A small masked image model, trained from scratch.
Model: 0.576M parameters, 32-pixel images, arch densenet, norm batchnorm, activation relu, depths [4, 4, 4, 4].
Rows from block 6 of a small masked image model, named by matrix and row number. Rows with one number belong to one channel. Each number is 50 + 12 x the weight over its row's rms, rounded and kept within 0 to 99. All counts start at 0.
After each channel's rows are labels from the 100 images, of 14976, where the channel reaches its highest value: "lies over" is the class under the peak. Only what is clearly more common there than usual is listed. The data: drawn branching plants.
# conv1: bottleneck pointwise conv (model.blocks.7.conv1.weight, 96x112x1x1), inputs 0-111
# conv2: growth 3x3 conv (model.blocks.7.conv2.weight, 24x96x3x3, transposed), outputs 0-23, a 3x3 kernel for each

conv1.35:72 33 55 36 49 50 49 43 48 67 56 53 64 41 44 42 56 44 34 51 23 64 55 39 47 59 36 63 53 46 63 55 41 48 43 37 55 50 42 44 52 42 52 51 52 57 41 44 54 49 45 47 31 56 51 27 57 62 60 52 35 28 48 64 39 57 37 49 53 56 40 59 52 59 30 57 39 57 23 63 40 49 49 39 68 35 37 43 60 22 54 69 62 34 58 09 28 59 61 68 71 57 35 36 54 77 41 38 47 46 48 54
conv2.35:41 57 54 27 47 47 49 53 47 57 46 68 57 40 55 29 43 38 36 52 47 31 49 38 35 48 24 33 20 15 38 31 28 37 41 48 33 37 47 37 56 52 36 44 36 60 53 53 64 69 48 58 68 64 62 49 42 59 55 53 45 65 61 50 50 33 74 56 37 46 41 31 55 41 41 48 47 40 35 43 48 64 51 52 55 51 65 44 48 61 42 45 46 41 40 29 47 39 25 60 56 49 49 57 43 72 77 67 48 51 69 45 50 52 30 38 45 48 51 64 68 47 62 59 51 45 49 60 61 47 67 71 45 67 55 36 47 38 53 61 51 44 38 48 70 41 43 59 55 49 34 47 54 33 47 44 41 54 44 27 38 58 39 44 50 31 28 34 37 26 49 50 41 47 67 40 49 55 29 08 27 34 72 46 44 62 50 40 47 55 70 66 44 62 45 32 54 54 46 47 47 45 51 55 42 48 50 34 50 20 47 48 36 40 42 53
lies over: wood

conv1.4:55 52 54 47 43 59 35 53 49 42 61 43 51 60 37 57 48 52 52 48 73 56 59 21 71 46 56 54 60 41 38 78 56 36 51 58 46 51 37 37 41 49 20 35 22 67 50 53 58 54 44 44 47 17 69 56 41 65 38 54 46 34 65 54 44 56 62 55 34 66 73 33 71 65 48 46 53 64 57 34 62 31 61 48 69 56 62 41 43 38 42 58 41 40 66 37 55 51 38 38 53 48 54 37 54 52 46 63 70 51 40 30
conv2.4:59 56 52 49 57 32 62 62 31 66 46 60 42 36 60 49 51 63 38 40 40 29 35 30 50 30 46 67 84 49 50 62 42 57 56 51 58 56 69 47 49 61 63 57 36 43 70 47 39 69 54 43 66 78 56 46 43 54 52 27 50 52 42 26 43 53 53 67 53 50 41 30 49 51 47 50 63 58 44 52 36 55 51 55 51 53 47 68 69 50 53 59 52 42 54 68 49 57 58 26 58 45 40 59 46 37 48 56 66 63 55 59 62 43 51 77 50 39 52 51 44 50 56 51 35 41 49 36 48 46 24 48 52 53 46 38 51 37 27 55 47 49 61 38 46 63 37 46 72 62 41 61 61 51 29 53 37 39 38 43 20 46 55 38 55 43 26 36 26 32 32 67 72 75 70 61 62 77 68 64 47 35 42 61 59 30 45 56 39 74 59 55 41 45 43 27 72 71 33 53 67 42 52 57 60 56 51 54 43 44 56 54 53 49 50 56
lies over: wood

conv1.77:50 38 62 58 59 42 59 64 61 42 35 38 50 35 47 42 52 65 51 44 22 62 64 38 49 43 68 55 42 37 33 33 43 51 19 43 52 38 64 48 44 48 64 44 44 46 50 37 48 49 59 54 56 43 51 64 65 42 50 63 36 34 38 51 72 36 55 44 40 31 55 51 48 64 64 71 37 54 51 46 55 50 41 48 43 44 59 30 63 70 35 41 31 44 56 59 57 68 43 63 13 48 40 44 36 51 49 76 57 48 52 82
conv2.77:57 70 65 56 50 47 42 37 42 32 42 27 68 53 54 51 27 32 47 54 44 61 63 48 63 64 59 60 46 39 47 41 44 47 40 49 72 80 68 46 51 59 43 39 55 51 45 33 57 50 25 51 79 28 48 45 35 47 50 39 57 70 41 24 58 56 32 44 60 54 40 45 41 51 55 39 43 27 43 42 36 60 34 55 58 51 69 53 54 55 53 52 61 53 35 31 49 37 37 40 46 42 54 48 49 62 53 50 26 41 38 56 48 47 37 33 50 47 58 33 51 41 29 54 39 58 54 50 55 54 32 45 48 40 44 57 51 54 54 54 48 52 57 59 22 36 38 33 52 66 26 54 62 39 34 33 47 34 49 37 37 55 37 45 36 73 67 72 53 47 55 48 35 35 44 41 48 42 45 47 19 46 40 40 45 39 34 58 32 56 40 53 40 44 45 41 41 42 47 38 37 45 33 46 53 57 61 65 64 77 86 67 72 77 48 61
lies over: ground

conv1.92:54 45 57 53 59 57 39 56 35 49 39 55 26 51 60 35 43 69 35 40 37 53 44 55 25 59 36 47 32 42 30 26 38 52 44 37 24 37 51 28 47 58 51 45 49 55 40 19 43 61 38 49 37 47 37 68 60 57 48 49 61 62 35 54 39 26 47 42 44 49 35 44 51 51 42 50 64 24 40 34 45 35 54 60 55 47 47 41 28 62 61 50 80 58 58 51 60 32 48 60 63 66 47 42 50 46 63 51 73 51 61 30
conv2.92:53 45 62 42 37 50 47 32 43 52 65 47 45 49 71 58 54 52 63 58 40 42 47 48 34 53 42 44 39 31 64 53 59 51 31 33 29 27 30 45 63 55 50 59 43 39 51 35 56 55 35 54 20 35 92 75 57 54 41 66 22 20 47 55 53 51 44 57 34 42 66 52 45 40 36 48 36 52 55 60 56 25 44 40 53 62 33 48 46 41 44 60 56 61 73 46 32 45 39 39 58 54 39 51 60 20 26 45 46 58 52 52 58 48 33 30 16 54 36 45 47 46 61 46 48 60 33 56 39 25 55 42 19 43 31 27 39 55 26 58 46 39 59 39 46 53 48 57 32 36 67 25 39 44 51 44 47 31 51 42 49 31 39 44 41 56 56 34 60 73 59 48 66 70 38 64 43 48 55 44 44 50 43 44 41 56 35 54 57 52 36 59 50 37 55 54 48 51 42 57 43 37 40 44 56 50 53 46 45 54 51 53 53 50 48 60
lies over: wood

conv1.86:56 49 48 67 54 38 42 50 56 47 53 53 57 37 37 32 56 42 45 54 42 50 59 65 51 49 68 39 49 57 60 60 38 39 60 39 32 49 35 33 28 70 41 51 39 50 35 53 38 43 71 73 34 51 41 44 34 54 73 43 43 42 75 58 58 50 55 38 47 25 51 58 59 51 20 58 44 51 24 74 43 52 51 48 63 42 58 67 62 31 46 58 41 43 57 22 52 66 37 65 46 40 62 39 51 30 65 71 33 55 53 53
conv2.86:38 50 46 62 62 42 55 44 33 42 40 44 65 52 44 50 40 57 52 47 69 63 57 74 48 45 49 34 52 63 52 46 55 46 48 53 62 63 85 38 38 70 54 46 51 38 55 51 52 68 31 37 93 44 33 41 50 34 35 52 45 51 56 38 65 54 42 61 73 45 39 34 60 73 66 40 51 46 63 53 66 38 30 47 41 29 46 33 31 36 40 43 39 41 48 50 51 57 43 49 67 62 60 65 50 70 60 55 38 47 45 42 53 49 46 67 63 51 64 61 48 43 56 57 50 50 57 54 41 61 72 57 39 55 45 68 49 59 64 50 62 32 49 52 62 39 40 41 52 59 43 55 52 47 59 41 40 68 53 48 54 57 49 51 59 52 58 60 49 49 50 17 18 36 21 20 31 30 47 43 35 31 40 41 18 40 45 43 51 55 55 44 38 65 51 35 64 36 57 56 49 60 62 49 64 50 52 53 74 59 66 72 59 61 67 46
lies over: wood

conv1.56:61 50 66 58 38 60 28 53 29 35 31 72 56 55 39 61 58 55 63 46 43 39 58 44 49 54 32 47 54 39 58 41 58 51 56 60 55 43 50 37 53 70 57 56 34 49 26 64 51 48 60 43 55 62 35 40 76 60 53 68 60 44 78 57 58 26 58 31 46 43 34 61 31 43 52 45 58 37 31 39 68 45 55 51 61 50 59 42 68 46 30 36 42 37 58 26 49 53 44 48 34 62 52 37 41 42 47 55 30 77 59 38
conv2.56:54 52 44 52 46 39 46 50 38 30 28 29 61 65 42 67 54 53 46 44 38 36 50 56 55 68 53 31 36 45 58 46 38 38 55 47 50 47 67 44 41 42 45 34 55 42 46 42 54 69 37 56 67 57 74 48 29 74 45 49 48 38 49 42 57 45 65 74 88 43 42 53 44 52 53 35 47 49 48 56 46 44 52 59 31 38 46 42 40 41 39 50 43 49 58 55 44 49 46 71 48 56 48 32 57 75 66 78 46 42 35 55 63 48 39 48 42 68 56 55 49 56 53 57 53 42 44 47 38 39 45 58 43 46 43 45 50 47 74 44 51 74 55 55 52 38 46 37 46 55 50 43 38 41 63 70 46 52 48 64 66 46 41 40 55 43 34 58 47 48 64 30 28 24 22 27 18 25 30 18 47 46 45 35 42 44 28 39 36 34 46 52 39 70 39 46 49 35 62 61 63 59 77 52 74 66 62 52 66 62 56 62 56 49 60 43
lies over: wood

conv1.38:58 57 66 60 38 52 54 45 41 45 40 47 48 34 44 48 50 50 74 54 38 60 56 53 55 34 60 32 70 50 20 68 47 54 41 21 49 46 57 45 31 62 59 31 55 70 74 56 55 55 57 59 61 27 54 40 51 43 53 49 38 43 69 66 52 37 37 45 72 47 40 64 33 16 52 48 55 58 65 69 41 68 46 41 56 36 43 42 59 74 50 39 48 29 58 54 48 55 43 53 48 53 50 57 61 36 68 56 74 49 57 47
conv2.38:68 54 53 70 59 46 48 59 46 47 36 41 44 45 33 40 39 68 45 48 70 30 46 59 55 63 79 64 56 56 35 31 32 45 33 43 62 70 73 47 51 49 55 46 36 52 41 47 57 54 51 72 52 56 42 44 50 35 42 47 08 33 40 46 54 53 64 58 68 40 40 49 45 59 68 49 61 46 50 56 53 36 59 39 40 52 53 28 47 56 63 58 61 56 39 57 73 62 66 37 47 63 44 36 53 39 43 55 21 35 45 62 63 45 62 82 80 56 58 69 41 40 38 77 59 48 29 55 41 51 61 48 40 61 67 45 57 55 55 50 45 44 53 59 40 47 58 32 52 58 28 40 81 37 54 42 39 63 48 41 58 36 53 59 43 45 62 74 41 45 58 46 51 60 49 32 28 49 56 54 46 53 51 41 46 41 38 57 39 65 58 46 47 34 17 63 29 31 48 50 58 36 53 57 44 38 44 29 38 41 48 54 49 53 58 56
lies over: ground

conv1.18:51 71 42 63 44 61 46 27 51 52 29 57 51 59 62 64 61 80 52 67 53 43 59 48 30 66 50 69 55 48 43 24 58 47 47 43 56 30 66 56 38 59 41 75 50 42 62 51 56 42 35 34 55 47 48 54 37 52 45 53 66 49 40 63 68 68 53 50 52 44 29 50 27 61 60 69 57 49 59 79 33 50 37 67 59 48 44 40 57 26 65 35 66 38 42 52 54 43 65 41 48 43 46 45 51 69 57 38 62 29 49 52
conv2.18:49 46 60 33 37 58 38 44 54 64 54 45 67 50 61 39 42 52 63 52 43 74 54 64 33 42 56 36 43 56 47 61 70 34 49 50 57 46 42 52 48 47 45 37 47 54 61 39 50 56 32 47 46 47 73 62 51 44 30 57 51 36 46 62 50 39 41 85 41 56 60 31 64 66 53 43 47 50 60 64 64 54 40 33 52 43 42 48 40 39 58 57 57 46 43 36 53 51 37 84 74 44 58 43 35 22 48 47 25 44 51 47 38 62 50 65 52 59 58 59 58 48 63 76 56 48 71 75 37 55 42 52 42 43 50 56 46 58 63 39 27 80 57 44 63 54 53 57 30 41 55 45 63 44 44 37 51 45 33 45 33 20 52 59 51 52 63 81 48 46 61 47 58 51 55 38 27 55 55 45 60 54 43 46 35 51 55 45 53 44 43 62 39 33 85 45 69 67 56 50 32 50 59 45 28 48 47 41 38 28 56 55 36 90 61 46
lies over: ground

conv1.30:34 49 47 66 59 53 55 46 48 58 37 47 56 57 54 62 56 62 46 50 41 19 59 36 60 42 59 56 56 61 55 56 49 40 48 48 35 54 38 33 29 55 66 51 44 42 38 39 50 49 62 42 39 43 67 29 51 49 45 75 43 26 61 48 64 55 60 48 52 37 65 28 52 35 60 41 30 74 45 38 49 32 65 61 66 67 46 54 54 31 44 54 32 71 62 37 60 62 28 74 66 57 54 58 42 17 47 48 56 58 45 38
conv2.30:51 53 48 58 44 44 51 50 44 43 47 40 68 64 47 56 62 53 60 54 60 55 48 60 47 48 51 41 63 71 73 64 61 52 57 48 62 69 67 54 43 50 47 51 59 53 53 42 40 61 16 56 72 29 58 54 53 40 35 34 39 33 35 34 48 52 38 41 73 40 36 68 32 50 48 57 62 64 53 49 44 42 44 44 40 31 29 42 41 34 53 52 52 40 45 58 45 59 50 46 47 44 46 47 44 49 40 53 44 55 47 53 37 38 58 58 55 54 50 27 52 42 37 42 39 39 61 55 32 54 54 43 44 38 34 66 53 47 44 40 40 40 48 35 51 54 53 47 49 66 52 52 53 66 31 32 50 41 38 42 34 31 55 58 51 24 41 51 19 19 22 43 40 43 38 46 45 36 49 37 31 45 45 35 43 34 30 26 22 66 64 57 62 60 36 47 61 27 65 66 71 67 71 60 50 45 40 59 61 72 65 54 67 85 63 68
lies over: ground

conv1.54:47 52 31 60 71 36 56 48 63 32 50 60 77 69 50 46 46 48 44 63 55 51 71 60 39 43 61 44 61 52 41 55 51 53 48 44 42 43 47 55 48 60 31 56 50 42 51 41 56 35 45 49 64 38 53 64 50 52 52 42 54 36 33 47 40 49 37 45 69 43 58 62 41 45 66 67 48 18 45 45 54 47 60 75 49 48 43 47 77 36 57 32 50 50 35 54 38 36 41 55 56 86 71 39 42 64 70 79 63 37 67 40
conv2.54:40 35 60 43 35 50 51 52 42 34 43 41 38 45 51 43 48 42 58 53 56 66 59 58 59 63 58 40 38 45 68 58 65 46 30 69 61 61 60 46 46 51 58 61 48 44 48 50 60 63 36 39 75 40 36 54 70 32 41 72 30 43 67 36 49 35 37 48 42 48 54 50 50 58 47 54 57 49 57 56 58 62 50 48 51 44 41 33 31 38 24 33 24 21 18 24 39 34 23 37 54 51 50 47 38 56 52 34 39 33 43 35 40 37 44 52 45 39 45 51 37 31 54 59 65 64 49 40 28 47 57 39 40 56 38 63 47 57 65 40 38 56 37 42 53 43 45 51 60 61 66 54 48 46 47 45 45 59 61 43 51 50 73 58 30 92 83 80 74 69 80 55 51 58 58 50 52 52 58 51 42 38 52 42 39 51 44 41 60 48 39 42 45 43 55 33 48 55 39 38 30 42 41 40 26 44 38 47 57 48 54 57 56 49 59 49
lies over: ground

conv1.9:37 44 50 57 50 50 48 77 67 54 39 48 42 55 43 64 50 59 58 41 40 69 35 38 44 53 41 54 57 44 46 56 42 49 70 54 42 43 56 53 48 46 63 32 44 36 39 61 57 53 63 44 46 45 17 50 65 30 53 52 51 55 68 67 40 58 42 39 63 47 36 60 50 64 55 39 46 40 38 74 30 43 49 68 55 50 46 72 46 35 45 49 59 42 31 52 49 58 48 82 65 48 43 33 68 24 39 49 45 24 62 17
conv2.9:50 53 59 57 70 63 46 61 52 51 42 36 49 40 41 30 42 48 72 65 70 59 49 58 49 43 54 41 62 65 32 39 60 53 37 43 50 52 42 49 64 61 25 28 45 43 57 55 48 51 40 43 37 30 63 69 58 56 55 47 40 43 37 47 34 32 45 54 41 38 49 52 53 62 51 29 55 42 54 62 72 53 69 68 43 52 60 50 49 55 64 53 41 70 63 59 42 39 31 77 60 63 64 47 65 43 51 61 43 39 61 33 26 59 55 42 61 61 47 45 48 61 61 39 40 56 50 47 34 50 47 53 34 38 61 31 24 36 42 34 45 43 38 62 53 50 66 38 36 56 54 45 48 34 28 45 44 56 51 38 35 30 55 52 61 53 49 52 56 58 69 40 41 47 63 39 54 48 38 48 36 53 51 46 37 31 74 76 66 48 45 38 41 59 33 52 43 40 64 59 62 40 63 57 18 35 41 52 40 87 40 32 70 68 68 79
lies over: ground

conv1.1:86 41 39 67 41 60 52 47 53 53 52 55 45 38 57 33 59 30 73 62 22 53 67 47 71 42 41 58 60 54 62 45 46 50 40 63 38 63 50 52 42 44 41 22 45 65 36 42 50 51 49 42 41 36 50 45 51 18 37 51 53 47 35 43 53 45 63 48 68 52 41 32 46 60 61 46 56 63 34 57 86 65 46 53 37 61 45 50 43 62 44 54 61 38 50 72 41 52 25 58 55 53 46 44 35 55 29 45 63 60 37 57
conv2.1:33 65 54 36 54 38 51 60 39 42 45 42 46 64 65 39 66 43 32 49 54 31 42 36 32 57 42 48 51 26 52 63 38 30 58 54 32 37 61 48 37 30 64 55 37 37 33 52 48 61 54 56 47 56 57 50 44 69 49 49 35 59 42 37 60 40 48 57 21 51 56 37 33 29 22 30 58 36 68 68 45 55 57 31 43 56 44 49 48 30 41 55 49 43 56 64 60 50 58 46 62 37 55 56 49 70 59 50 57 40 48 62 56 37 26 46 58 25 48 44 31 31 30 51 51 39 47 44 47 33 45 50 47 39 45 47 65 47 61 77 59 70 66 62 47 44 39 37 55 68 25 52 52 70 59 52 39 49 50 34 45 30 45 51 47 49 47 51 41 59 59 42 36 62 53 53 58 56 55 55 29 34 23 50 50 47 57 45 41 89 67 58 55 41 20 54 76 36 58 54 54 46 42 49 66 46 53 52 54 24 73 51 35 55 43 40
lies over: wood

conv1.6:50 32 43 50 45 41 64 35 63 45 35 57 54 50 63 60 47 41 47 62 48 48 47 52 48 42 53 52 41 44 63 50 51 58 67 59 41 39 40 46 52 55 55 36 55 56 64 56 52 64 65 41 65 42 54 53 62 45 47 26 46 25 46 50 47 50 49 46 47 48 66 40 46 76 47 47 44 45 38 62 57 60 56 63 64 64 40 50 34 59 48 58 49 64 73 87 51 51 49 60 53 50 31 35 46 24 36 87 68 37 96 55
conv2.6:41 61 51 40 65 53 31 49 40 50 57 58 35 59 59 36 39 50 50 41 45 26 25 30 26 32 39 68 58 27 52 63 38 60 51 43 53 41 51 36 40 58 52 38 44 49 34 47 54 33 46 61 34 29 39 52 40 54 47 45 45 55 49 33 46 50 38 37 44 51 51 46 58 47 49 41 39 44 40 29 46 36 52 41 36 41 32 42 44 42 51 51 45 48 50 46 33 33 22 39 43 55 47 42 55 31 31 44 35 46 53 66 53 63 51 48 68 34 52 32 28 32 27 43 44 28 42 40 46 34 30 34 49 57 55 21 40 45 21 49 60 23 50 45 35 56 67 30 53 61 39 41 41 44 57 62 32 54 55 38 49 53 49 43 40 33 41 42 36 40 37 48 40 57 46 34 52 50 58 80 33 45 40 27 47 37 73 82 62 58 48 45 44 41 40 63 45 60 50 45 62 32 29 41 42 37 41 56 37 64 67 55 65 44 45 53
lies over: ground

conv1.67:44 72 52 36 39 37 43 35 28 64 31 59 44 66 44 49 38 81 41 58 34 65 57 48 48 32 81 58 58 54 44 49 51 46 83 44 54 60 61 48 32 50 64 34 62 51 48 60 49 62 40 51 45 51 50 35 43 59 52 56 44 48 66 64 67 46 41 34 44 61 53 64 52 45 53 39 51 32 48 47 46 76 45 51 63 45 55 59 65 47 39 50 50 69 34 45 38 27 46 27 29 46 32 57 51 62 44 30 61 51 30 51
conv2.67:25 19 47 48 53 50 49 28 35 52 50 67 60 67 69 51 40 60 41 53 49 60 81 55 73 77 75 59 38 54 68 54 53 41 63 50 54 62 64 39 45 33 48 61 69 51 48 27 46 66 28 66 78 44 58 58 48 37 56 53 58 46 36 57 32 59 62 57 64 39 43 21 52 45 57 59 42 64 36 47 41 57 35 54 45 43 43 48 56 51 52 35 29 34 55 37 47 36 39 68 51 49 44 47 49 50 50 56 54 62 50 47 63 52 51 46 34 80 55 67 43 46 50 39 43 50 62 71 30 58 44 30 61 60 39 53 53 49 66 55 38 77 61 41 40 54 39 35 62 56 42 61 47 54 51 54 69 58 40 40 50 21 51 47 48 73 65 55 80 66 48 52 50 47 38 40 46 43 51 47 69 49 49 52 38 46 51 41 36 30 50 28 48 62 41 44 54 15 58 50 54 55 49 48 67 52 55 39 60 56 41 59 70 55 53 66
lies over: wood

conv1.74:62 50 65 45 40 63 31 32 32 54 71 42 38 44 30 57 33 41 56 40 65 44 51 75 43 35 34 58 48 62 59 40 55 42 43 59 49 52 56 40 38 48 49 40 37 71 50 64 42 52 56 74 36 45 50 33 58 37 39 50 46 56 57 67 41 66 61 44 59 45 61 52 42 51 50 32 66 55 55 81 50 59 42 30 60 24 40 66 64 48 73 39 59 35 48 64 38 56 63 32 55 43 41 41 69 54 63 64 32 35 48 51
conv2.74:49 52 43 62 67 34 60 57 53 50 46 63 53 51 74 35 44 61 39 48 41 50 61 42 49 42 41 41 43 46 44 50 56 44 31 32 48 45 66 58 58 69 81 52 60 49 57 50 39 48 81 36 46 72 71 69 69 49 51 49 26 24 36 50 67 91 28 46 69 47 33 44 49 49 36 29 49 33 44 59 58 39 43 37 54 53 61 63 48 42 44 41 33 55 56 40 64 60 53 53 60 51 38 45 42 48 62 49 42 44 48 58 49 40 68 34 33 40 63 71 61 45 34 78 61 57 50 52 53 44 43 44 51 36 44 49 59 70 67 53 79 62 52 86 41 41 39 37 53 49 41 61 78 55 61 46 55 78 49 33 50 40 53 64 60 31 48 43 51 54 62 51 48 57 60 41 55 46 61 59 45 65 56 49 63 57 53 78 52 50 49 25 31 43 52 42 41 55 49 60 45 51 48 55 69 49 46 26 54 50 41 54 52 38 42 59
lies over: ground

conv1.88:38 41 36 34 35 58 61 51 38 35 51 46 43 31 51 42 42 43 47 63 40 56 57 33 64 36 51 69 50 55 53 60 46 44 71 63 40 60 50 53 46 45 38 37 47 50 47 50 35 60 33 37 52 45 36 55 61 72 34 36 50 65 51 50 67 46 35 34 44 47 57 37 61 46 28 60 37 56 43 66 61 38 41 35 57 52 34 35 44 77 74 55 53 43 54 47 34 71 33 32 54 46 70 43 53 56 64 22 63 74 72 41
conv2.88:57 48 62 48 52 43 32 41 54 59 45 56 34 42 62 49 43 55 34 44 46 45 66 46 47 68 56 45 40 34 39 51 41 43 53 63 39 47 37 42 50 43 57 68 58 46 19 17 53 55 58 58 50 62 58 54 48 38 45 55 50 49 45 55 46 29 54 45 31 65 72 70 31 30 29 48 37 51 45 43 43 33 43 38 36 48 63 45 41 55 51 53 56 48 53 41 45 58 51 26 36 60 41 51 54 48 32 26 67 39 50 48 71 70 45 48 66 28 32 56 58 47 58 42 36 54 36 50 62 46 63 65 55 63 38 47 37 46 42 28 56 53 37 87 35 47 47 44 70 52 59 62 51 27 14 34 71 29 42 37 23 44 47 56 47 54 58 57 28 48 50 56 59 52 52 56 46 61 46 44 39 34 40 58 54 57 75 64 48 82 44 31 56 28 46 51 37 60 31 52 64 42 44 59 51 40 55 45 46 31 53 53 26 40 43 36
lies over: wood

conv1.36:40 47 75 54 53 40 54 52 40 43 46 72 34 59 64 57 59 46 65 50 63 64 35 56 37 67 40 63 32 40 41 50 28 45 37 52 58 62 41 55 51 40 34 53 56 34 33 61 44 26 42 41 55 49 45 44 59 42 55 60 40 54 51 54 65 66 64 49 31 48 47 41 43 63 45 52 32 20 50 41 16 81 46 58 56 27 64 47 69 48 51 36 27 65 72 42 47 61 55 45 53 45 46 43 41 57 51 48 28 53 49 48
conv2.36:50 57 51 49 62 50 49 56 60 50 41 33 51 36 28 51 53 33 41 47 47 32 23 29 41 18 19 50 35 29 51 39 27 52 45 46 41 41 48 34 38 55 58 56 60 44 48 36 46 42 48 48 36 63 44 40 59 61 73 38 52 67 48 49 63 76 46 48 75 46 28 45 36 38 28 57 57 37 47 43 28 34 41 31 48 68 61 50 60 59 55 48 56 59 50 64 44 45 63 62 70 75 75 72 61 55 48 59 38 45 47 45 37 62 55 45 60 44 58 49 50 49 43 74 73 70 64 62 59 27 40 59 47 38 42 46 39 48 49 46 47 48 44 66 31 42 27 50 67 45 38 74 71 59 56 30 61 69 49 32 63 48 53 55 51 49 45 44 62 60 59 48 50 42 56 53 61 61 59 58 45 64 65 50 63 47 56 63 49 65 33 27 70 45 51 62 59 74 67 54 69 58 48 54 58 50 43 65 40 52 53 38 55 48 42 55
lies over: ground